A small contrastive audio-text model, trained from scratch.
Data: trained on melodies that start on their tonic, played by one synthesised instrument, 26041 training examples, 149.4 epochs.
Rows from block 3 of the text encoder, named by matrix and row number. Rows with one number belong to one attention dimension. Each number is 128 + 24 x the weight over its row's rms, rounded and kept within 0 to 255. All counts start at 0. Numbers have three digits each. After the name is the row's rms in percent of the matrix's.
# v: attention value (text_encoder.blocks.3.attn.v.weight, 256x256), inputs 128-255
# proj: attention output (text_encoder.blocks.3.attn.proj.weight, 256x256, transposed), outputs 128-255
v.19 099:128124094138165116166105155123166130094131123119156109149136128095133098116091176116112138119163098149144124122149140115139147152110124132117156109161088092133169105096133126112125171103124131144128128136082091114127131150131083141168093122115131175157122144098130110128136118163108106130084158149108105133142066166104155168105174124152156127108162149122110144168138086132134126146106
proj.19 097:108142119100083137133131125144093117141108144064135143063125105141111153078150114159140127109170132136087090097101115116132111122145116141189135133121153132130104142174147104138106138117090110124125125171094121157076111132084145132166143095141180125094166103155142161122125128114152129115149126131160125139145177115114092168145151143096111134087140152135152077090130127076162139117130
v.20 100:069127112122118129129078118131148167076173115144115070151118116133111161133107132127103113168144119127163100106144126146152144180113165129144123144130162113096139142107143128125141125128161106165169167124114115137117148168091096165140100170121087145120122106110157142125159140122132110133145123090118119139143088109157126161120143129142106132082142137115166102122102095123126146186152
proj.20 100:138121133121163135148109099140109133088116200120128130127133121122141160145162129146127137137133106096154085136122096137120117127155123169144131107141104119137116178162141154136097158148121111134091140148097126115104128160088105123136128146118109100134148106119150162154127139112098082132144163044161087144143186131151098123129148128137136111120164172130124124067118105123168137088158
v.21 096:137093147136132182121096111178086170143113152070150123130160147132089112145143110147150111159164154118107098109091099138119131126112119121106096120118118155129073110167101107130120157122181122123116168138148120125145133119099119129113143147160146109115121154127141143117132113147187098103121085151101131108135122140100127154127098180143177105149096125108107169095135164144121142158108
proj.21 091:118123133108146129132107132135133136092090133119124108151130101124120097123091099070108135118106160120123126140105148125095133128133143100121164135148122136139162168161119132122147090186138144115106156078134124118127145114160186125079126143120114118114064147085147135115141143157095087105156144152115121135121127131139121102128151131146128179129150147138146082145134151162120106138154
v.22 117:152120117150143145099126152091128140129114151093081152186153118135119106158144125109083152123119079164086123139173161140084114074141131145162135132108111168158172087115128130176143131152126157108097130104128081120158136111137112142136158077148138123124113106170139112092119145173149141125123117089115111140126146121085115124095158125120130149136110130144144070133172119133142154135122
proj.22 112:117151085124065146085135130118121133169154115131127120109125210124143082120155165146108110088127109144152164124134121131105117148146156184110070159075141120130105116108116113112146118174079115125109107145129122135131104156115125131162129130135090152142108142148153094155139130097116123140128101139127123111124090120141148117153106118123123126133109119154120091145125153137167101143118
v.23 092:090136148113138144143096096168088128139108135148165166130139120152121134134135089156130116120118129159140117109084112125144116127115179129143127156109182132153094144112119116114188152104111142111164146114134106134135135101077137121096127127151187129153126109129141118136126145152148086169172119143148100118097109131118131115151151173157119114150120154099103133178077131141089092133150
proj.23 093:123143085181166148131108138117119105115154092154083105140119127112152116108138151128147149082120147152083092095133150125145130153093139134154087115202123130134160144186146112147127142161141159116108143115165125127131130124152127116134127162116096100131131131136092121080137134139118092132149134125115136126124170106125132136116138113096154120113087157116139133133146128049101115158130
v.24 114:120112154098128132156139124098182105131089163134127141157143141074144126141081118124128121116118132105122160103125135132103134102111173137102130153112167103122103102131108132137149118142116074141133124155133124125111166134153091130110136112072156162119131156131131103152128120148143099112143101198123106178132103106143124094094088091120144176125156156127143101127173107150119088117101
proj.24 106:117139078147128130154145096132152125112140131136117091130128150134131087134168076094138112139147090121216110146156086153153125103122117185105140117137132135134150132117147125125104105115157104146106116187136122124138150093145140159103123122126119140128109123152134152143112139149087146111142106125108164122099103117157148142116112139115137117131114126120112165166127099163109093125116
v.25 091:122092155127114151115127149167074107109121119170124113165117151128160148181119146123128133105146136153127111112105085129182146101150137102149130147124158105173133163133121094127157139108145162122136125099108122126152128133112141147114140126144157138128160144137045080145119122167152127105097102137160139123095129123121119135100132135147111111114134118061114129122166086114132119167139
proj.25 086:134140146175120151112146111119102121103110126146111097138129135125101122091123124096111112129141101100096111118129154115170134147129124133133086156126137158121118132118157150157128184105121121139122152128170137138052115084170126125102126130121095101094114108157154141121126130118120093115117095135117119123136155122124103159152099127125130130116109128118088099153130138111089117170120
v.26 104:128126139101109162159139102166107101095088101134139143136151076095149154162148174105145125143144120125145099117116098131117134124106133132129106122141145153121116175086128159125107182154167133099122127172110147141129125129129134132121111094120140155107100106145081119134095090177145126100111084141167132171113123136137117138115119156120121147114139137111120130128146121140124140134172
proj.26 099:132131092162135115158173121125127126111133117096121109137137118108129136113121136105161111122124111119106150144161108115115130133082146179100162140079158133153118120178124145148160144106090148148056118157170133110092112092149124126112127087116126119124106130121162135091114118117167101107120089179139145130081174128120139138121168144107125113107130149130102096107136117149117097155109
v.27 115:128154139138126078129162136109123123179131131108142145084119141132096113111171164103166159079121136103124143116148121153116106149135103143136095110133129151154125128114092095153116149161169142098149136143115149103131125125114148154133114140158166103088123077101123136141077125131128107095122121108088121095143157115181158107158150113100156111080122099127148111093130162132109168144108
proj.27 112:142087148088148130138131115114147136124116109120152117131123118143124157145128118154188135109110111128067131174094166162108138068119096060132146164106100129168153095178135154140111112103120120160152145106196119117119132133142122125088127108115106144101135123092082037089132134081130154125158161162132172127132112152094131146166097145154112129143134107094129126153126126140102100133121
v.28 083:116156110151146141106104106093171177136119074127142125126085199177144105154126154058153128102135151139121111128114136086121152165115092150151158110153154116127113105133157161119114122141074129109114160141115119164107152103172150152145142155100084169123129125130148151103149088172141121141142136095136143121137115085145123114104096129159146167154129135130108113138135117111094130111148
proj.28 084:130108193113125127113101119142127143146139166163116130154119140151162101121126121128086136187090137104167194138138099125106134125148071154170155134108135160110124142101142131122153128082136116150136134113095129092175141116168123110154136116119149123143094076109163131181101136122138082126108119103120088109168134127123152108119131111132103132167112109143091160121125138132176189088098
v.29 089:185101121171137148093157180152148065103145154148144160112165155110088108135162144098091135155182123097128165129112103129086112109113114118156106120099115121151135141080082125147115096160116151149149100154121148128133071166117135112135137150140133143161121101102109122156099112153157112066138165129088100136127159143126117118115104127151111150120175140138133083144176104117145143107114
proj.29 087:160110136130124113178121101128145124123120152109116119095131090115134107116076069125118133088138172164156128107115148116101140093146152104093163137134133148083108116127117137103082094131152137115122158116141129107143160133150134136122131120124155183144090155123130107159131130114105120111129155128146194097127102140129086136137125105126132150175127094142163149177136141161117102120108
v.30 107:112137116143129156107118116131176150095156124137112108158152131124106118066120137122112121135118091115140150121152096125114172147094130115103151138158164106147160147160121157148106107092112122145169158116132106095097133126140111146190141130096064167093082101147117128110112152143146104163135132146124140172119052137121135139133116157148103126155128133148135108154154146118145100116102
proj.30 103:113126127129101105115106119152152148150128141138146108097116157144120144084149109144056148135125097115154190090137164112159126140122090140148162114123115137143121130120121147111135136076105122124108136090058127141128136124090140166131123154141169111158129092147161139189141137120101109146116133078138080121168193107146123118135156116105126115083179143145125105077121129134129168094090
v.31 103:157104144091136146180100131157116136175120097091123141148071122118147153146140106127105126112092115147100072128122112109120170121120081099132167123142152125125101158111135168135139120116110127123096120112112141139098140102139139105172142100124176108107133134185089132122121164149104102136128115164157191165130144160157121110168114141139133116161115131132117161141105134108149146098120
proj.31 107:130184125058186103132120173130112138137144131082092091119130135144119149119072184106121099185099167134082123115150131099155123175142116117120131124096101097103135096167131110153156128116172099111117115119142114145150115105124101165120129137146097108133141186111123129129151136132140132116123174143125102114144091121140130117134118119113105147136118100118101153097127171143167106130126
v.32 120:096146142098125138183171133103151106112143101089126117157142148188116126102152138103149148158117154134108157117149120121066157131160107142099134079138143172097137128134141135107119143144171123102127145137136153104155159108117121168126118160119127166112125131124177128106148109122158107141136072102139076107150136083165110104126171139099144129130108141122117179125113126121150143073135
proj.32 111:107109148100173142109122157091117114107169099126131123152138109138132116162137103106144148124146096164120141175128110138125137131126123147079115147098108087093126098085106130120145110179094110147102147131088122112148127148158127131102128126125134158138072090131115152139119127147108165106129163126120114081107121130147122121123174166180146113143100140123108108140114125148154108123167
v.33 122:139105163128159153137130123106133141181130153119150180143122081116124140162094149118123158113076150144140103116127146123112140096127122137140087106104133139108087129089131142158103116156143108095106109133101119143145125118174126102113148098116134080126148125129195136127122127145134160116149137109134196156133164117115115094107068128118138129155128154128126115099137141118094137090110
proj.33 117:128127091137103104119116145145140128155127131136124137095137204106162090098142166140164123150114153130127116119160079126103119107116140160130132123125141142150127126101134117143148124142176121133119113135139127127159128106164118110140130093128101158130060181093147093116113129120146099144126116187129120099131063119125164121109133136153177139112118103144145178134133132156123099137098
v.34 107:120073131159108161118133166184095125080169109098158145118117157153116086130120128108144135198148143140126135137123132133125155117156117119114126107112127148100090153138118117118115111165113148111099134130132117140153088123115152155142122142124100126102103132141097134142134132151137165098130107086120130163134142124131126137078161087156118139157103104144135105110140136118163126132129
proj.34 107:152151149125178118114102151115126130139114134115102152117141098122161124136085123096106131130147112117142137150142111098135127140125168135103153130097110106080133143038135159117107118165120134129113141063136117090133128131159129113119126144130098124128075106103131116136128121140165137126124125182117120103116138153120145125141165121146134127147176080145105187148120117147164116120130
v.35 092:135123160112119160125120089136189165106118134125128118132137085154085133067116091153109135118102103151136128128128129144167115156100161123117140164161158129135131136114100147132116137143108120116135132123163101120097112140118144098129119112139123115093051103150087133160088159134108125156137117140103155122129095127133160142150144116148096100140120111127138064166102151151111124142117
proj.35 090:146168124126147097154144151139161160170117113100145137122127170119126153132146143127166118074119097111140147150114169115162113119110111136140149091141099121153167135163161128094146141095127141096173128133168113128096140125105150150142125171137093062136154172154087115105163123114092117104115165101118107146124157138135173110113123112078127128121161112128142144130137158115131120127119
v.36 110:117148146149087114164095123125189096075125136136137096155062132110150119146107107130153126135150103116146152121150139142132143131147103112166161129150133127127132089142126104108119131138142159154137146122163122111175095120114128130136128121164106142157124099080147132128151162148097119084121148095115080113115102126116115126057150106132101134148154110110157172157114101171150139141123
proj.36 104:112143090120102134125160082077107106117137152106129158123137122117118173120153149170124093103153096142156121134103055115122127143135088098121113122109140121124119163118174139088119133128108098139158139165159106124167161134055147123152117157118182132122131122133150178163153130115124085153113140086107120134135136163118139130117178139183135094102080181099139170152134132114150130159118
v.89 101:121159115120105114111115137098177134104122147140169154136132117136093131073131119117114127182119130106110156104119137075141111160142159093121136103149123138141076106122154124118144171082139157095148117193124131153147146115137156162141134130130144123131167107083074122125091128121127112141146097137121161133120107141153142103135154151128089175106120113122114104109114109094122143166138
proj.89 097:130152129092088111151130144134122123087089070133090117108124152133124116126117063124114153154096139155164109145142115135070122123127129126103163125195132107127120065105115076119132116146143142099103138167133140176113137140144104144105130090126115125128112109096128095132157121155158131179124102137160170134142112156102169125176135167132086143123156118117118149146142137149101124120133
v.90 093:132158133175135156124090038094151139108139141093132108213122122160134126071151109150112157065136131122118136131143139145129093123099151114126115135135080136121126146086153144146156115106094096120124142117133068137096112134112111131117163128115147128108132116156108184132129159101088140156158136138141113122146130147125102142194116117110143118137134149120114108136124108112098108134117
proj.90 092:151123156128168126122149134110123130130145115172094201155133201141144170114131134130155136108103166133147113099148107118124118143112138156139151120106113106149137053138102115072106103122145147130157129158112137156134149147099124141154128104151117127143189159123111154139141114090106143116131158135127150145126164125116147116119141123128106156084128100146166113157152109101196152128148
v.91 088:138143128165146100176176144152107116118114145117124124138148152155140155163125125105125131125130141112168139158132132159149133126129093115117137150121148151098147121120102099103118141107145109115147125119117113148105148139177115118127151105104103164099115181100129132131093122179092136121105167134128147144137096129130150050121119111121146134134192107143111095125094137158145141143119
proj.91 098:133129139109098128104140130134129134152112145154177120139127110155148119105108136151132131103125130194150103079098122122113127137116117129082125131110128137140103139107150171096172139123160169135175133137084126121078110153122123131083132102116097152125037136110148128127118131123159146129149123110178115086129179120114147133122122103134118149134094167136129148131119106149090105111125
v.92 101:132147122144114133134159116084145131125113149152109136141139101142151119167125136156147129080074116137123120127170130152125144109119133151117125134135184114111134130111122117146153104188121134137115138108142150096090110116189130110083113119108156113140107100131121114124176137165117170098100141111117148133084148128107089148137140062110145115161139145134119228095126151130112117081122
proj.92 099:120110130127179101101141115109143119160140159108110172091118148110084065098140151104105132185129123138126166112111160122156125153132114143138108103088158091135132131115091144164112146125101101158140143136121134103148128112131155147193124176107188110116173118112150098174101135121115129090139171116105061081114136118133127125121096132122118108089134145111155089118125113090139123165126
v.93 079:126156119113127121124173170165201107132115157116113106155185133122197107100122124138123156072132117114114161102121128164107152107124137160126116130152186112107132083156100155143131119081165135125155098127096134127143102092138132110119122127113130141132130094090116147127128128149126143128095120129120110134126141100131130117147115148133140111128129133105148091163139171125133124150145
proj.93 089:136117147144081136134124156125113125143132097124070120108129117128082135114145137090113121101136102115150111137139086122161116153100108129125112137052127158132082113109110097169113158084092119150128146176175134104102129137147118107126125153121114162133143089190123108149137113131149112136167098090131152111131094126136152156124127131152148115130131143125131119161133088141111095128143
v.94 091:129139076148113118155130079120095092124161112124105132156102105169144112137147116159136123093082129144162138108132138136155143164156121146135142163149157106064149119118104093159131126106129114137191104072166072115110086110153108143125141121102169124130142145139135154133145174134128126130114139141117103133142118125119133099170135115140145100160136130096117148093097124072131103115139
proj.94 099:111139109103160139119130164124110132125142129189127102133130153153088150124109132090123146159149154116118135098154163143156110121122111132115072144132132138133094129123131150122130103121142127153141140184127141120092126146125188151100121170117118157113136131126069090136123141105163128094131129117137152094063164151135138136135122140171153153092135156114125071116136109134135154118141
v.95 100:144142121085105096121157137187125121130132080154115140091155158052139117140088133165121097178137098125126160142137150146176109115102117130079141137104101124120128152088125136135093119178125140126117147102083151124125102150126147151151121138136164135130153111119104114137102134106152118116119114125131123099143094146154165149153112154147177132106106109120122095120097129155181118138144
proj.95 104:117133103130118151189104115144112122118117121135151084062125120137141063164097118151110146136162109113140081135069148153132121116139134090107103126151154156115084103120113157161111128154141110131167122106119107114120141159147191129127114088109116111113118133163119136113123141150116127138132149104110117119139128155107114116113166124154120182170135142136112134058121129153156135134138
v.96 107:142124153165101111104159159119098115124146114145146118114124112152118104138155130149128124172132128148071153163115141105090081128112170097124151119131117150121133111107089121122130098161102133145153138148134151112128142138135153180108149153123129102145097095127059119131083122129138085147144100096141143132156106134147114060142175121115113131148134118144152130103150133107142147130145
proj.96 107:119155103128136129110148078110123109119144065153117116159126150112141104180141082113134139108132153196152113143141124136130127137169140141135138127155135055155130136115151118087170103152172118118085154103110123138144118121102102183128121137130149142132120126125136152126138133120186152160142122124139121074100137142128109170108083180165111111156082140122126169132127161089086099116146
v.97 100:136131132111126133133151130118135163100124153159140153093128111098137124130120137105129105114156145155144103162134131125116136164116111084126175109138128125142090154107099137146113170122058113121131158126092152127116147148108142132154122144094116131123139103142142088122066086074145127103100131166155104160103125148130116149084066156131120162160118116119124099186124136079168141148094
proj.97 097:158168131134128132132061148142137158135119149102110149126129106123159108118096109146096132109119116132153090143166118147119138142121117096141103130125101138163140132127135138091102144113126126120114118081157129154141107102121094122125136110121153112132123129088118160126129120112098115123068144162093115167154126127109119144104113180137152166173104113113133147120113126123095130145142
v.98 107:164121122088109137144111133146146123158136120159126109130111186106144106111149100129122116137114138100156094133109140134114137143114182129115081141142126143113101162152129138102189146131175163134127123120132112170086130110130137109128112178094160152160127184143115145143133116198089129117130113113119159145102124130135125140142105129117132145124126137133090126151125121130109147144094
proj.98 108:109127134084152103156207146114107121132114175132146110109127111146136155143145142184119126141151092132101117165167149109156138131114132119112162112122138106122118075094103122171101179161136142136124112136099122094102116128139131134136129076135153093132125124143105114098119117158119161144136115195141139114126091145084155111146145122110147108124180138098132151123134140142162154131136
v.99 104:139116168082163156099145088116187088101143135094156106119154118119125143148171137127123139098141118146104102124112142117133151148131161117117115099159096177105130164152121145171142142067142128133143098114154124089124142099111115092131131158084091118093119118116110147143147128157160132146143120108174085137152098152144112134103129128139127119097096128122108160141123147103146157114147
proj.99 097:115155110158081101113134133108118111086124081138109094101121111117102146138105172135131124127142142157150137109140149134125126145105129081144164126128139157137158116156152089078162154095093126147134134101127141137153125132115105142125136157157114079158127138099142148153154118145142130148116116071109172113094116121127132131128134123191116116178131133123152089184136094128111128135127
v.100 103:150138164168106129119149141165150109129105133165102132114145125106114109136096150153149119150142121088125110120087135124122065118096143097166116149145148131120103114121103141115124097116102137120142112142073126099117072120107145121116114147149156089163181082135113142152113113152121159138197126113168092133134170155106095160161151103184155116069126143101117109125120133115160185118123
proj.100 103:141110129127126132150118138105135106084113075100136094119125080136159112144130120084128120100139144136131104142147178159099122119123130120096141142165109178124152111164165093146121133142106090123155136109188134116135140121094150124126140120125123146146178118139127106126126121102115088097157124101121122143114088110122081124132111161160092109170138133124146097163130128128105097144130
v.101 098:135177132148123128108150073110158142103117136139127148138141094140114120110133157144091077144106116106203099126149152129118142191102120104125134113145149139130120146100120112172111136122088114139126105113129091147096070167170137163129125125092127111093103089116108127107118117143175113110106151142099118131088078135120141126111127133106141114110117122132113194115116121123136154143112
proj.101 100:133150123090144104117127170121126127168112089136118171062134117135146131119131109142108151142099162160153132163172116157183126150129078141134112125165099129110125085126117150120130148116141105141161151114116135124142109116130087160098130156120133138127157112082175107171132141151141110145048156130149134132124161131148133151118114146162137152110107183136156158097123123104107137143120
v.102 097:126147102160143107132123146120166132114138111116140129100121133153118124099071116150117114138102155138121151124113120110147122182197086110145097152161105119160138126100128104088133163093117145138114069151107086167107086144126154113155166164138103100105121139133157145141112129104135140119121158145102118125126156134155157117198104163120137160149130106099100070147123131103123114155117
proj.102 101:145114173114150136120123145131118164123134111125125113107125144145168145148111089141154137110089142122126086139167106127063120104106123142103088132112142117099079098084091146089069098122157143155126142162146135140108134125162140107121124074114104184131126103141114094127142124143121142167141126146127182158129101147107108135164163134116166158104201104139110140151146109141112125126105
v.103 100:122109129136103138156103135117076110156121109101152125099145195127114132101164155115139128135106094134141121145109132147143167112135099137123118106171092149149184110137108129143101109117110116145107114145129147131163145154161153116156122141092091132090063137095144116107159094140123118114094103138136151154102100091134181120146152134097164137114114122097135113099109112180145142116124
proj.103 096:102124120139143116153130121158131129123108148172150113137134115113147125127124094168123112102123138160095119144153098139155120115134100155154094119075147098117136155127103127126114113117136149132154149065123118129122121156113082143107126107121128140153122161164125127138166119109138122171131084132109145094146131110133125127120098101064140134133161153167115110126110153133123107117113
v.104 098:144162090162104128112163123078118138075111140140179127159135129125122139156134141104123129103131136142138123122133155116137098129112129121124174102124143139121137092133101117141136155093102136101124138165143100141077170133103123119141111128120139158129143179160134115116162105152110147123145147115142145177105160137085115115135108052118130120131166138136108151122105143123127131129122
proj.104 106:099112151103119123107130150126142142116098152164157142165118114108159164093084132123151129161151147168167131093132135112121121103120130144123101112162118105143164091085154138101158105116127122122144126102120132130144109134110118130151128141128134126136085157090116116102129131123153100123140120177154124144147143134112164101134104132105118159127125141104129114190120108082124120135136
v.105 102:096097180097118148162094100087105115106162131168083149122150125169115112141083118123102115185115135118091104119104137128123096161125165149156114143195124096123091167068123152121145131150111131115136142150162120140113144095155140115142158159119142102115087103119153151122150110094126109104112129140109119153145192143145091100149137112127098131179094139093102078161105127121133127122144
proj.105 103:144114110128162148157184145105121134115151141092104122116136114136126155147137176135129124126121132134113144152159122140129128111110141190061138148169088108149124077101100104088137114167108122140125129108119132119142123151161126111134126066121154133126128126109100121139130128137145127108149126125130094122150111082146081100076139169086171088114155125119142128137149119120114147117145
v.106 103:090132165121160136169163108104177154171101154104115108131142121109143124137135134124139105132122116105150087123186105127126104152089116118109149131102134132144134110140145117138127098149095119115128140120115134169115133132139136095165082102111108145125144140105162137132124086151090130139126117152154131142146107137103131106134122111092169131155148126150116153117128133174135164133102
proj.106 108:125121152144075125110099124116171143142091139147148181109130126134135154106132167129141122152103062180123119163111093124137134134115120169111117143108119145159151115143125116155148132116137137118156123049123133139160140146109114117135115111132116136110145117114158147164116125113133133110122143133156138116148187120128151129157143141090083088106110103151169100141118061127114104128158
v.107 115:125130093144078107127163145110175149139156123134150115163051114087149083158130079149139128090181133174104144070137138127133119109112133155135157129134203104116132088156105123129153135187169150121143128147171121125124152111138141136127116125135159129172147119156119116116152134102098139140109099158075150132142113106111101112122127154117134109145123138152143121131116132127126102165123
proj.107 112:134135104084086146108102144132125140148093207129090133137135117125118135107092130076152125164139070078127142140135141129082125100143102146119138167128123144094118087103138152150118140120117132136124117156136124128089132121140149109159124170133139156135173105122131098111100126065109106098134115137126079131114162145138173168151127137143139139107124124114120121142111104134158159107138
v.108 096:127114134093137157082135120127094099177142137098145093120163144120144132052149116145132145129160104110148103103120126148089136099145160116126108167108122100076123130153094174115132146058112156157141123093120107140108122132119106186105145127101108082157144124111133155149108109104151134126104101151082117121136180126130157172121107148099151152112137150113115140118121169125138133156134
proj.108 101:145154185168126148136128124163114118142120083114111130109138114143091153116146128108166119107124117123115102145167121107162121140129103112150128121033135124149147153140120117151105128098151133114150102142147136113086132125105163134111136152122132100140178131118072169108124130154102173101115110112122177092111054156121100142116121073168102104140176138108158129146129137115136087124156
v.109 089:152209137161133090081145111131157155132130110126105137117107107098124138156128116156122136080096126135117142126163128104128133186146137136131166101138131147156122155096119123135113129099110119113109162103119157140114133106117136146168107163121116130093117149147154123106123144050119139107129091128139112110161091145153115119117108156108085137165100100140128104136151097117142139124099
proj.109 089:132126136184122117082088138117117129173133149171098183091124144122128168139118143148099181141133108123122115159119107136125129156131136138128101134137121132117089132127114137062117126169128132136108131104134125146146145131162092111123116120135146120131118121125160156140125135162134100188115100130118142171114199145119157115133156128153182144127087126133120137122131107148112147128140
v.110 123:149122131132092124172119142150080148110131139130080156124108129174113141145128141133090150137127126137135187159121126135100162187118121126141159096156121147128138128130153097136155121062111116094140143089095153118174163136108145129134137145127126116085128148097117159135080128129125106103139139144193129106117112134175074095162139136135130136140128121099135116157186093077113145134134
proj.110 119:125142116166138131123144120119132119115130111164104081163132168124154115171163087103048125105147147141105152139148119134146125099154133129121107117154148128151139169154153108118152124156159138113105132145149124128100118138149107153103134110113102121142129150142104140162119136100117128144151121133111112137140151110111093149081099100157126102128073144108111128147130157128089096125130
v.111 095:134086062087160130121136136110103123129134137139078122112162120159113134123120110127128161148091119131107117145160124170159120135125131153079120133093128119134123097128116170145147133120153144116153129113150137167101131125091136129112123152136168142104085164083131109116169152111123145088130093128127171099208112132151138106128117078120102097125130109130143171175135139146100131131135
proj.111 089:107119194171098125111154108132132127125149154087128130102127125118127129138097155132103118199154134135130158112109105091139140123140179121115154093106109107140120167107127118139151116152150117131092110186106120145157142146148189109151119128116127073094136105121074158116135119164178114128130187131151147165095115144125102099104156147126140145147147144108130138146129137146138126168132
v.112 093:148095079151125136162141109097159132150149139131150123104113165130140125183103149156082063141186077124165148141118100140102124125100136124121114104106119140098102128151140146165109124104172142123109109150116101091100158132131113137149110107104112117174159060170149140113146138093166151120159119151107128134126109116135129099120084172173136139092143143149129148140115094121116136149074
proj.112 098:128122113125097133118146152131131132101106156113113124133128106109142125116128107130136157111097096141137093179131162127084133165107113112116118149125117164147129140141146125213134133148136094117112120057137142145158111153128111134153129131135071103138128107121169149143103139130076090134124154104132160186104092175151084126166123114143134068121146143105118102120119143132189134126136
v.113 109:167128153168155109147077143153081156150096154151127174122153207118105160123148117097143137141111155105158121138154114092151096169108126128136139095141114135090109130116112121103091109093117138082130144119098169124125145112156082131141097121106137133132113140146123126113116126124114105139155112115156141122129113138110105091125152113130145128099142118144077130085128086114167159107135
proj.113 116:108113113107141134135097140120119116126108138117166127118129134143134114154100121125070153139141123145119125143088134127143131129129141134093073134158132122135134182164172090146156128183166100070145141119142133100131141148107128123069127126123106089141083142121138148168144134170127093109135139110149126115131156127114094100128132140120164094157128138149137090134128131141061096099134
v.114 092:090121114096074160131119106087157130149124134126136126162097139142144112107160112154128138127142094140172118075128111161165209154127100143131140135145166120109149133163152136166152138162147113137124166186126139134170114111157149163122110140153175119151113119146094105122131141148122146107084120150146132130116136093123108173107138172126110109128102135120132126113119137134137106159149
proj.114 085:120157102095163111129140142148103118160101152140082106079132129118115180113096145118138094205102095156146143167165131135117127126118086135150160106110129125123160104092089146114112122105084109114141143141110130152106121133111138150131131137132184094159186098137087105181138132081141112118116101123086117133124107124120151176111133119071125156115110136168141112129116137120123161139127
v.115 118:167150106122114183149077124144056132105113129163143160120128122131107141112121138113116115141123150156122119138122161093174115150129124106092146107144140130141099129132102100143137167131096148100153163117159134142117145100147141066136128146139157149141162144130088098124128103150092116149135142129153145188078119151112136128124118103132159077101149125139113143132123104098082111108141
proj.115 128:121121115052178134181157167137142118089124130137150131167121145129107085110090121111101126137157159092143118129138118144130125088152089129166123149195148094107141084147120122127145097121159113132126104133129129141140127129124123134118130089117126154107140134114140089132144133128175129136100098169143068106131111115111161123127154185074119187134142115122109123139125126124129149119110
v.116 103:099097118137105146087122158116116124130132135148121151149162128144120101129128119090135138144127107140065126142116138156132129193140133092147093162128160100131145147136141182128147161126136114124157131144106141131110097087116125109147115095166112069137104159122140095154128116140119180117115145116087115131112137122131119165178120126174126105136082134114112101121160133131142144144152
proj.116 101:134165163120134102131154147138120124121142147066088083154126087141158142146116142130138096125124108144148159107195117114125132150156143173111124107089147086109126113120147118129113104132145122113129139137185107145089149096138159139106127158132107112112187146114105095131141129128085097098159158130102163146153071161138124139131111124079150129121163096142139101157141133135112092117122
v.117 095:101081142075115134161147097119116102148101151128113123101165122129121142154111155146125158162115110124127131132111165083078131079132128127133131141130092140115142126133123143131143110162127120147133137076116158142148184136146156143099090146105146125174078143103090127158119090141112128134120141127133085145172143152126134128169100163154107099159163115115144112142121144136120086125152
proj.117 090:108138104211108123148159100134151125134121097152114135187124122130099154170135150112184137074098139107143107126130149127133107151163148142153144147078137131136113145130136108114128130119113131140123160123113132129128139130110127150131127072129147123118152140137122145065120133110139136132112107115104103117153086102160146154081109118065127105136128137075118131123129087100145070133137
v.118 114:163085091083187114123114120079177132146112122118132102132139163138117182117150125114130095095097118144100130159092151152126122141139114126127116070159093140151162114150125115134101148130142131131117141138166142149142189150087138116188126150116124172126114138165142118115134147092104101128112123093150112127165144145103131118135092110144143138077135128170128170143158140155122133111139
proj.118 112:108086159158076121108125128127113121110123163135115113178130112120135084152094120109137134171131140120138158136157117130120132112124189127173144135090128130128153125113114089110147134111140157131124114130115120149155126124133097095145122120140085149139108133149129178128104126135121101139139104171112139211139126128138134151167141111067136134135190089149110134142119115144161097120120
v.119 101:151111163163176108142139166131140122149109164101128115152157128172120132127117132213146153153065140149140146145151103117107141173139096121178146100122152128071163146162160128153149135084080114107118179136085140132138141130131114150129115128153088089122127114171160097126112108122158111140095123152161110144145126150122091091124171102115112143112129104102115145083129094130165151132125
proj.119 102:125136135118133118092154105125136124138159119124148120138124109126138142225128128081105124113111122142134128171117128156104135129109128098134105161119135113159140151173129134086118125150112110146098113132143125115132143125133122149062135173130152121131094136118148163146137119137145143149140104122146133136085116117104099110088131139176131125111109133125092072133140163144062115137104
v.120 105:130132126139140110113163117089099124131110177087131125152151081161142158122117118148084123129111131091121167142118175157114115112130103104111158140126160159109147051103164123158108115113098138099155122142121136132087128174176148156078132101120117173120090106087099137127120129129173112112109136127138122078168088190135124095141147104090111125107175106145128125106112136159112118140122
proj.120 101:099139181178111142139137106117109122122137063135152182152128121128116114125112136119210152151133152136173161083067123149100132123161115123112124104124136110148124131156153135089149115109151153121159130197094118133117095137164142139087123131128157148112093130087125147142138131102139119123122144077158095109116177106141137154070106124156106107164092149140131167099123144102099080135137
v.121 106:103113108100125105123178115141156147104108141095110116157128076172153114106136102130141180173092131174100150135152158119133154131102094099168166145143146099106146143155168123131090078168130097141129159136126148123171139143138129154144103110190119118149105141153142135150081154109098086148114129138133101132165103144146104145104151148171158156168105112138122135130132110096154104143183
proj.121 108:131159109183088116109142130129110105144147117136087103163129165108141122201096157121111101127136083111167147090120087146161130121136138138144125115097154131113118133101118133105133129137099118131120135148128114162149126093123128139118126157132129149098152143169114148164111131089150144129080122129135130158108153122135129167115143123129146150126083112168153128110126084127145104118152
v.122 107:131066077125098137150124100098140109152110146093135105088081126135125109105091109161161135159061134116138125075136120123121120114146136139180131156140196099125128080130151169135126141103139122157148113187142138114143135110125136117077113125110147152162103104127182126137203126120153140103143121146115143139143191111118128139113130099186121156124127142108144125125098112136107130127110
proj.122 113:126123150201128120128122116145127138091121154096170136140131087134117209126123137126146106174126135101122144125135162134096132132109122125112127143083120184137133157122127118152116118150084148115093105138165117148126143090109132080124132142132154107150146121103083121101130130080104092126119065131139163174084094124167131130114135145087133093132192146098138098127122127144121145135129